Weights of a small image classifier.
Model: 2.87M parameters, 24-pixel images, arch vgg, norm batchnorm, activation relu, depths [2, 5, 5], widths [96, 144, 208].
Data: trained on made-up waving flags, 97500 training examples.
Rows from block 6, named by matrix and row number. Each number is 128 + 32 x the weight over the matrix's rms, rounded and kept within 0 to 255. All counts start at 0.
# conv: 3x3 conv (model.blocks.6.conv.weight, 144x144x3x3), inputs 70-79, a 3x3 kernel for each
conv.109 [182 158 108 132 174 127 160 123 116 146 118 134  92 140 111  68 159 154 131  63 105 177 194 159 211 184 159 117  89 109 116 124 167 135 132 138 192 183 132 162 173 103 149 126 110  86 120 130 120 124 111 174 149 148 124 146  93 146 136 143 125  72 113 132 150 123  77  70 129  66 113 152 109 107 105 154 139 123 124 160 114 131  84 127  69  67  91  97 106 148]
conv.110 [120 144 157 140 175 181 129  86 140  75 121 112 130 131 132  85 154 103  97 143 134 104 123 117  81  72 133 132  92  98 128  96 105 110 125 111 172 134 127 173 117 148 120 119 134 142 118 155 115 125 149 120 108 133 170  99  90 142  40  55 115  62  60  84  81 110  95 102 112 105 118 129 166 170 123 159 150 125 130 122 101 155 128 146 117  79 131 110 131 137]
conv.111 [103 117  93 125 149  94 123  96 130 201 200  82 143 191 158 139 199 190 105 103 147 134 118 119 151 162 129 142 143 114 116 101 138 114 111 107 129 147 174 168  98 159 141 121 121 132 151 150 147 134 167  84 129 114 171 135 155 169 106 192 128 142 142 108 160 147 113 147 112 151 115  87 157 137  93   0  87 128  55  67  96 103 176 151 161 148 151 137 165 157]
conv.112 [ 97 108 107 125  81  98 136 134 117  79 129 174 115  81 148 121  97  96  92 121 146 122  97  84 147 139 119 146 158 144 103 124  92 112 120 118 191 108  84 122 100 110 129 148 111  97  98 106  89 107 138 135 123 141 148 122  83 142 153 119 131 151 121 183 182  86 168 202 131 149 176  71 190  98 119 142  74 116 129  80  89 124 112 145 108 103 123 152 123  95]
conv.113 [109  87 100 165 126 123  88  96 101  84 157 180 153 193 156  85 186 195 159 117 165 117 115  95 135 101  82 108  81 113 124 110 104 145 138 154 159 155 123 118  66  91  84  99 128 141 105 118 120  76 147  85 103 140 152  88 156 151 137 154 164 162  87 118  92  94 101  80  81 132 133 150  74 109 117 104 120 106 111  73 144 146 117  98 118 112  93 111 119 108]
conv.114 [133 102  91 124 113  93  83  70  68 163 124 119 198 100 115 122 131 171 109 158 111  97 117 141 129 120 142 125 137 130 141 130 122 152 145 153  94  81  56 115 164 113 140 149 140 129 110 154 157 101 111 137 125 110 175 118 149 127 136 170 151 117 121 145 114 111 164 152 103 185 193 141 122  91 183  98  89 138 143 102 123 129 142 130 104 158  88  90 134 118]
conv.115 [121 127 136 145 141 115 144 137 208 108  28 115 117  99 148 108  92 134 153 122 127 111  78 125 120  92 148 136 105 117 129 132  99 127 151 144 115 124 134 112 159 179 179 129 143 151 120  94 164 134 137  77 175 175 115 142  90 122 133 186 125  36 124  97 108 141 133 162 132 128 128 115 125  84 153  93 132 160 115 189 159 101  96 123 121 112  96 122 101 182]
conv.116 [126  84  88 146 153 116 113  83 125 104 149 107 156 169 155 161 189 160 102 103 127  89 116 109  94 104 102  92 155 121 100 117 129 140 156 141 131 179 131  98 128 169 150 113  80  99  79 108 127 142 138 164 126 174  78 104 125 125 118 116 111 163 149  91 102 152  90 100 107 127 120 171 144 177 104 141 146 192 139 134 137 136 105 170 107 137 101 130 192 150]
conv.117 [ 99 110 169 185 125 152  94  73 134 111  58 112 131 145 103  95 142 193 103  76 133 113 115 128 119 157 106 137 126 118 168 164 126 139 154 141  85 130 154 113 151 166  99  92 109 165 132  90 133  99 104  82 109 125  92 155 155  76  96 180 100 119 128 112 155 105 123 114  90 183  92  91 149 146  77 223 124 102  73 128 163 177 121 103 207 172 139 202 198 114]
conv.118 [126 181 125 145 147 118 116  58 129 140 130  76  79 169 107 132  99 135 115  67 153 180  70 228 154 152 134 120 115 113 141 152 106 119 112 135 102  85 113 133 184 145 127 167  99  72 112  85 104 110 114 132 113  82 160  83 181 132 109 140 129 142 100 107 157 119  86 183  97 169 192 144 153  79  77 136 150   3  70 114  88  95 155 105  91  69 150 139 115 113]
conv.119 [141 158  89 102 114  96 128 178 207  96 120 134  59 118 156  76 114 118 124 159 118 123 182 163 131  95 117 135 120 114 152 140 138 124  90 100 160 163 175 107 173 129 129 115 128 117 107 136 100 100  92 165 216 195 125  70  82 123  92 102 112  99 191 145 111 115 125  95  75 104  41  36 140 161 146 112 136  73 127 108 112  89  81 147  94 124 150 119 147 118]
conv.120 [100 131 140 152  79 133 121  98 106  97 120 152 120 106  97 126  84 138 101 143 140 131 135 116 108 107 123 129 134 108 145 164 162  89 135 118 129 110 163 154  53  86 167 135  53 112 143 130 115 174 126 127 167 117 118 128 154 157 133 126 115 100  90 122 150 144 114 138 150 158 176 140 105 116 117 125  77  81 130 110  75  96 130 163 100 123 153 155 139 136]
conv.121 [134 144 152 203 111  99 113  79 127 138 113  80 133 104  93 119 156  91 180  84 151 107  95 125 118 100 125 104  96 117 125 146 113 105 191 164 123 135 143 194 152 169  98 160 145 134 125 109 133  88 122 133 117 202 193  98 115  77 107 112 103  99  96 112 145 119 111 147  97  94 159 112 103 101 159 207 166 110  88 162 153 132 100 141 117  96  89 167 142 150]
conv.122 [128 158 114 152 190 116 159 114 144 130 127 152  82  61 120  87 100 137 155  88  74 152 128  75 153 145 104 116 162 152 100 163 179 106 118 137 105  95  84 125 117 116 125  98  58 139 221 179 136 206 124 127 138 207 147 125 167  99 147  97 121 157 141  50  61  90 135  93  64 158 101  90 142 150 160 135 162 200 113 136 171 130 113 109 115  58 138 117  62 153]
conv.123 [136 143 113 144 124 140 107 121 119  72 134 122  79 103 176  94 131 143 172 114 169 192 227 157 141 188 216 121  82 150 122  92 114 115 137 104 151 148 125 105 138 110 103 128 132 105 131 178 104 152 152 104 139 137 180 190  98 141 148 159  74 111 155 105 106  86 126 121 119  99 116 123  21 146 168  45  25 111 146  86 101  99 167 133  60 120 135  96  99  95]
conv.124 [145 191 135 163 184 111 178 154  93 128 123  96 167 151 127 180 130 121 188  96  88 173 104  69 148  71 102 113 142 107 138 124 136 176 131 133 174 141  98 134 147  91 105  87 103 111 158  91 125 175 167 147 141 128 130 127 112 160  89 153 119  95 157  90  95  77  98  80 120 110  79 108 119 156  93  76 140 148  63 218 138  99 165 126 145 225 190 221 169 152]